Rows from block 7, named by matrix and row number. Each number is 200 + 40 x the weight over its row's rms, rounded and kept within 0 to 999. All counts start at 0. After the name is the row's rms in percent of the matrix's.
# v: attention value (model.blocks.7.attn.v.weight, 192x384), inputs 192-383
v.67,095,244,194,191,276,229,214,182,149,258,202,213,136,222,177,145,165,154,153,129,179,254,219,207,261,276,200,273,191,204,233,258,235,152,180,300,138,184,151,265,189,164,233,177,136,147,217,187,225,196,187,148,173,254,175,122,148,192,236,304,187,190,181,209,251,205,207,218,186,113,190,280,215,153,249,143,144,237,169,154,196,147,193,247,186,262,178,253,249,136,219,174,261,173,158,206,267,197,224,95,183,226,183,175,181,262,176,205,207,271,203,189,194,151,196,139,197,199,296,233,181,179,220,186,245,134,146,175,177,192,182,153,206,188,208,225,159,201,245,215,118,219,139,234,159,183,176,258,173,255,204,188,231,208,186,207,178,210,181,208,222,225,262,195,127,209,231,198,210,245,195,184,149,174,119,180,210,256,243,233,219,201,250,153,242,197,188,163,176,215,178,225,219
v.68,100,186,190,242,241,135,177,115,171,277,130,220,213,221,209,136,156,218,173,197,202,185,193,171,146,251,179,166,243,175,229,235,113,107,204,160,260,190,161,168,199,167,153,200,217,176,265,318,198,135,197,142,174,166,202,239,194,142,138,202,192,189,217,145,185,194,145,196,224,216,229,251,248,163,188,148,180,195,170,214,164,142,183,231,229,163,154,182,209,208,167,180,237,254,231,174,192,257,164,235,196,191,205,163,147,164,183,257,196,204,235,195,197,170,181,169,146,150,284,205,250,156,231,176,212,284,125,195,280,237,215,172,216,240,217,221,210,245,144,270,199,162,168,139,203,149,158,231,251,196,172,149,166,252,143,163,243,136,189,236,208,205,182,194,108,181,204,190,236,203,172,194,183,70,152,163,284,256,199,217,180,239,186,247,190,199,256,279,260,220,158,171,268
v.69,097,273,146,268,141,182,143,188,178,233,232,197,170,200,167,279,258,142,149,154,229,266,196,216,204,175,201,147,211,261,234,241,158,214,219,133,154,287,163,256,249,175,257,214,132,235,179,251,177,239,142,173,203,173,190,212,221,273,156,310,181,277,204,173,97,256,270,190,211,261,239,113,201,223,258,235,207,203,160,250,177,249,196,227,209,154,215,217,196,264,237,206,240,173,106,168,199,237,163,198,190,244,127,203,223,209,225,250,179,164,206,194,164,201,150,225,181,156,179,198,194,169,252,231,192,219,225,163,240,225,204,168,277,223,170,201,223,197,249,96,196,177,234,192,227,189,147,176,192,147,144,292,175,115,101,233,191,174,229,143,179,160,248,233,161,204,272,223,150,218,237,101,205,214,138,172,237,137,234,141,144,213,172,180,217,238,166,214,226,173,210,180,224
v.70,107,191,183,170,217,248,121,244,233,245,146,163,196,169,182,189,209,146,213,194,160,193,161,206,181,226,186,203,237,160,188,188,205,161,167,115,172,199,189,251,270,236,206,224,156,205,193,151,226,159,223,200,139,188,216,120,234,233,156,263,251,197,192,279,237,240,172,191,130,200,137,176,184,228,215,156,71,160,218,192,255,178,190,231,166,220,176,173,254,182,194,207,292,227,277,183,137,202,232,275,222,296,200,211,210,160,244,267,204,198,76,178,157,248,136,192,203,247,144,168,187,177,93,287,110,232,225,162,224,190,207,150,219,185,224,204,241,163,200,297,193,171,182,131,178,197,189,187,149,86,208,229,221,213,171,164,173,244,193,155,148,203,213,224,160,201,195,144,234,246,225,143,174,185,160,152,191,207,121,183,239,161,208,172,165,149,204,299,159,181,173,190,182
v.71,098,187,202,214,230,217,192,218,254,227,260,276,198,268,197,97,193,244,209,220,182,218,225,218,230,183,202,170,256,177,220,303,200,249,258,195,257,194,199,147,238,177,151,202,154,194,202,248,169,217,197,187,172,138,260,171,177,184,132,178,139,289,215,132,142,179,213,197,253,220,310,198,217,235,146,198,163,245,205,237,192,204,245,149,175,136,237,150,188,162,130,234,218,204,214,170,201,79,209,204,147,182,218,229,184,201,72,174,276,199,137,238,210,217,253,224,174,188,194,167,207,184,180,215,185,240,197,192,164,225,170,183,196,197,174,236,180,193,200,188,195,130,213,182,178,116,213,203,235,244,276,203,221,248,174,224,210,201,206,131,143,172,191,104,236,234,161,228,272,201,189,130,149,142,186,143,153,217,176,271,174,213,237,181,220,207,164,157,228,194,187,180,201
v.72,095,234,236,272,187,233,174,136,158,167,191,249,169,153,208,226,138,159,220,217,184,151,190,199,209,189,230,253,164,281,129,174,163,214,241,118,251,113,216,123,215,218,189,255,131,161,145,135,250,183,223,247,154,151,199,284,226,185,221,184,182,214,221,263,189,146,183,258,188,193,190,180,232,129,170,230,183,221,185,164,254,203,168,233,107,184,154,206,224,241,225,213,184,224,95,250,189,237,166,163,234,190,266,213,137,243,240,169,198,205,241,201,236,157,167,164,264,202,226,133,244,207,190,181,177,214,220,198,240,190,200,256,234,197,240,161,189,205,225,180,223,227,221,269,263,249,188,190,182,227,198,218,260,182,153,157,253,207,161,191,104,203,263,190,190,178,246,199,188,176,154,139,126,198,240,262,249,74,236,145,199,199,185,237,173,163,188,186,155,251,233,152,275
v.73,106,246,210,214,208,174,202,170,194,180,248,206,159,166,163,227,243,163,214,149,185,183,170,203,240,193,207,235,222,219,177,102,243,184,206,179,167,267,194,252,125,189,249,234,217,168,140,216,197,266,259,130,176,162,190,206,272,197,188,226,176,214,146,199,216,272,196,203,141,246,252,142,232,204,156,199,153,231,208,163,210,235,202,217,209,235,238,227,248,204,238,203,182,224,119,184,285,258,153,223,247,133,155,115,246,256,297,168,179,152,207,191,171,184,203,250,221,126,297,208,225,221,208,258,188,126,244,211,269,159,230,166,230,250,252,204,205,225,193,149,164,260,146,211,253,253,238,130,277,148,180,271,197,156,167,158,180,170,179,264,214,189,197,210,167,185,161,136,198,233,179,254,217,229,254,195,252,265,267,162,170,205,186,261,222,255,160,170,167,234,271,247,244
v.74,089,202,162,160,181,190,222,186,193,206,179,169,189,192,204,204,189,266,187,161,141,137,214,134,191,232,248,178,228,192,197,225,236,231,162,185,267,161,192,226,196,296,220,145,264,191,160,138,159,250,167,184,213,240,163,232,127,194,194,292,215,85,196,218,212,233,173,222,209,188,194,198,278,166,220,265,286,223,261,238,165,230,233,243,187,107,228,237,214,158,185,224,156,257,192,172,150,257,200,243,207,161,125,198,233,194,198,164,137,230,258,119,245,218,202,127,176,237,226,176,153,139,200,170,193,229,187,183,198,199,176,246,195,206,122,186,233,226,136,215,243,160,141,209,192,164,187,185,182,216,210,282,184,146,191,170,180,238,228,167,228,214,195,282,227,177,191,239,189,133,162,207,158,210,265,254,215,188,203,151,201,207,159,214,198,144,208,246,226,173,183,256,187
v.75,107,176,136,257,184,247,216,157,227,190,232,200,213,176,146,215,193,223,263,175,206,146,239,226,180,205,240,242,249,229,199,210,251,144,222,252,193,234,227,192,154,229,241,244,200,210,242,243,191,162,208,193,146,198,204,147,205,194,189,207,150,234,190,181,164,139,200,201,201,159,208,132,190,271,138,156,239,233,229,177,199,137,252,213,228,221,220,133,173,149,128,231,208,137,182,214,264,155,130,261,155,169,168,162,185,212,264,238,250,170,224,227,216,134,220,257,168,145,209,193,181,204,189,190,167,204,177,182,252,201,160,238,225,240,162,213,191,282,194,211,152,156,170,212,188,237,225,252,187,216,273,138,102,189,209,147,183,257,200,133,172,191,247,167,193,216,186,193,133,193,190,158,222,207,155,209,214,151,201,189,186,189,263,219,174,160,218,201,147,213,170,188,189
v.76,108,166,198,165,173,230,265,215,182,172,271,219,205,282,269,223,94,211,194,274,142,202,185,171,220,176,199,186,248,193,186,282,221,187,158,169,117,233,294,214,167,165,190,207,173,229,198,179,199,210,149,252,234,166,216,186,196,230,198,193,177,150,191,221,161,177,138,220,160,191,175,157,226,145,253,241,259,224,299,185,203,200,192,229,179,200,172,289,131,110,238,163,108,217,175,234,204,230,194,211,189,133,209,167,218,226,94,164,267,208,214,217,182,239,312,191,209,199,204,182,150,164,122,182,146,256,268,164,149,225,206,217,160,221,238,175,198,147,275,168,212,191,195,191,235,242,177,75,156,174,128,159,195,224,196,155,193,113,238,208,194,242,126,266,213,219,221,196,175,218,184,199,167,234,204,176,169,248,193,220,177,221,172,227,174,213,211,275,189,202,196,167,190
v.77,102,181,183,128,153,129,135,191,158,194,190,200,201,172,180,189,302,177,246,197,189,234,204,192,203,257,188,254,206,255,181,204,177,195,266,262,240,223,174,172,151,189,196,206,221,168,180,274,137,263,177,208,173,159,213,148,214,237,254,160,187,235,202,151,268,87,223,125,161,233,247,163,216,181,186,232,165,234,223,200,241,242,229,201,232,172,192,164,203,185,193,253,209,183,247,166,244,206,219,173,130,142,195,193,147,186,211,164,219,272,182,124,143,163,202,210,151,242,197,184,147,216,218,183,268,231,208,160,193,91,279,191,220,196,212,148,169,222,204,260,152,240,204,198,206,200,256,177,212,195,172,187,95,217,255,160,232,282,182,244,220,197,208,211,280,218,148,235,256,158,207,182,209,204,191,199,154,144,265,183,205,159,151,278,217,232,190,188,179,222,184,213,210
v.78,101,236,169,233,180,173,192,235,163,175,195,186,207,237,153,274,171,204,181,180,249,242,143,256,197,217,193,249,230,242,198,300,177,187,223,232,275,225,201,129,191,203,157,195,239,218,214,222,218,191,143,195,204,190,211,213,231,169,213,218,100,178,78,258,155,187,214,117,218,240,238,185,198,195,201,152,219,181,223,182,189,171,233,186,177,254,154,163,184,242,236,205,247,109,219,225,234,182,205,256,179,190,181,218,160,223,202,171,255,201,155,197,177,203,223,262,182,181,216,167,229,235,238,171,249,149,207,227,198,158,141,158,176,255,179,191,213,173,216,170,167,163,177,164,207,177,209,247,200,241,319,156,113,198,270,269,238,187,173,177,157,170,255,189,196,171,133,245,262,226,182,182,215,192,210,189,196,127,197,192,213,182,111,214,173,167,137,205,185,149,184,110,171
v.79,095,174,213,200,209,248,237,239,285,240,191,182,213,166,213,160,186,161,230,235,204,175,186,281,202,247,189,154,153,220,169,172,182,157,161,130,204,147,237,164,244,240,180,223,190,199,172,199,230,246,238,151,219,182,229,250,266,192,170,165,177,256,204,142,255,206,210,178,207,250,213,205,174,236,98,237,204,212,212,267,238,202,213,209,180,161,184,203,223,142,191,167,216,210,187,148,284,174,212,173,143,221,83,266,230,210,271,172,182,173,159,241,188,193,239,207,183,175,174,187,145,130,224,157,192,243,214,270,242,160,183,202,170,144,191,224,196,114,226,215,181,172,231,245,240,259,179,128,157,206,257,269,214,243,267,233,153,218,212,228,180,208,153,166,170,217,181,133,195,254,166,213,206,226,185,233,187,217,234,208,195,220,249,192,201,191,247,268,178,224,212,199,240
v.80,095,122,244,140,212,209,228,231,191,190,199,182,199,158,145,175,93,175,217,242,178,149,238,257,170,225,236,235,256,217,238,211,258,253,153,211,233,313,161,193,135,232,199,163,201,200,190,217,186,268,163,152,143,253,216,204,241,185,232,185,178,195,172,208,136,193,250,161,82,189,200,200,223,242,161,216,190,185,222,208,189,225,237,187,185,174,171,234,234,171,167,232,140,218,190,108,178,154,229,167,148,266,202,245,254,178,223,173,192,243,217,281,209,135,155,238,140,223,209,188,169,158,186,127,250,219,227,167,245,170,174,152,159,255,239,232,168,231,164,142,231,245,189,206,188,266,146,170,237,288,220,180,188,222,245,222,185,224,223,201,214,177,256,246,223,228,157,178,206,263,207,181,206,229,135,178,287,227,280,211,240,191,200,215,247,264,182,178,185,227,158,157,219
v.81,096,182,238,213,168,236,220,221,228,211,258,207,197,184,177,194,174,127,192,260,127,223,180,239,217,162,167,211,117,222,221,205,235,144,267,154,209,251,224,191,191,281,256,198,213,169,190,177,227,185,218,217,233,259,148,205,227,150,207,147,251,169,211,207,220,154,182,174,215,219,203,134,215,229,143,174,247,186,188,219,280,229,196,263,191,202,210,218,169,264,232,174,154,219,180,231,174,227,225,190,164,176,161,212,207,163,215,166,181,196,219,166,243,235,190,130,214,210,277,192,255,223,222,180,164,165,219,163,203,223,175,200,184,223,199,208,233,304,152,201,127,206,214,213,200,194,248,162,177,213,244,145,266,138,286,264,228,185,222,179,167,250,188,242,230,186,209,270,213,287,195,245,221,217,220,191,246,226,207,176,220,236,201,251,154,199,266,227,166,183,200,220,260
v.82,096,198,243,214,206,185,204,147,186,161,189,283,197,187,230,221,227,171,238,190,200,196,115,132,163,170,188,256,261,152,226,246,137,185,209,228,150,213,225,239,207,245,129,278,193,188,191,154,200,209,177,173,228,141,233,212,223,165,220,177,173,209,221,179,205,247,248,201,204,269,225,204,291,224,291,235,183,129,80,229,239,219,243,213,192,177,76,251,196,180,200,162,212,196,247,231,137,113,183,193,214,120,226,167,154,280,186,142,178,219,218,212,235,207,253,184,210,255,165,197,236,184,241,151,252,238,206,164,237,240,200,158,204,189,213,193,185,200,226,229,213,208,192,205,191,136,176,179,227,244,262,204,170,247,212,163,213,220,186,214,227,235,222,173,201,83,187,197,246,207,229,155,237,172,204,219,205,233,198,177,240,206,214,216,232,181,239,160,242,256,200,188,152
v.83,100,210,238,232,252,209,184,138,192,258,202,187,247,183,231,237,199,201,175,188,149,246,247,283,246,222,171,181,171,246,151,153,270,125,220,244,144,166,248,226,184,202,287,170,168,178,251,237,170,226,151,147,229,164,167,148,192,185,185,172,135,269,166,194,213,189,138,215,203,270,131,216,207,194,216,230,247,235,184,162,185,263,243,228,233,206,240,219,151,199,226,201,150,206,247,196,202,185,178,178,209,240,148,170,264,154,162,221,194,218,283,148,249,225,221,263,206,176,210,242,212,181,203,208,215,183,158,116,186,213,213,214,248,151,233,198,220,151,188,130,171,226,141,222,185,226,216,185,191,192,163,212,228,178,168,187,218,183,150,217,229,217,202,163,142,234,166,181,216,116,215,242,199,230,125,256,222,224,218,104,207,144,275,146,242,190,183,215,154,137,237,202,223
v.84,094,235,196,251,145,304,186,182,211,154,192,152,193,222,244,206,227,215,217,194,132,145,145,225,174,242,186,230,256,206,208,236,197,175,214,140,169,229,213,192,180,137,222,239,229,116,243,209,253,193,166,137,228,207,229,244,121,245,200,166,165,228,260,201,128,191,106,267,275,171,188,231,235,192,266,135,153,184,184,260,236,241,134,237,217,214,157,221,179,269,178,215,209,180,150,228,250,252,221,232,196,203,150,218,152,224,128,235,233,161,161,170,242,250,226,203,185,199,146,195,226,142,232,171,184,164,159,179,176,224,272,232,160,229,236,229,193,197,242,186,200,286,288,232,205,179,221,140,220,257,189,150,165,161,176,199,124,214,225,245,238,182,191,239,105,278,110,192,186,263,183,194,243,121,132,246,203,264,214,123,121,239,197,228,246,215,179,167,176,254,266,178,223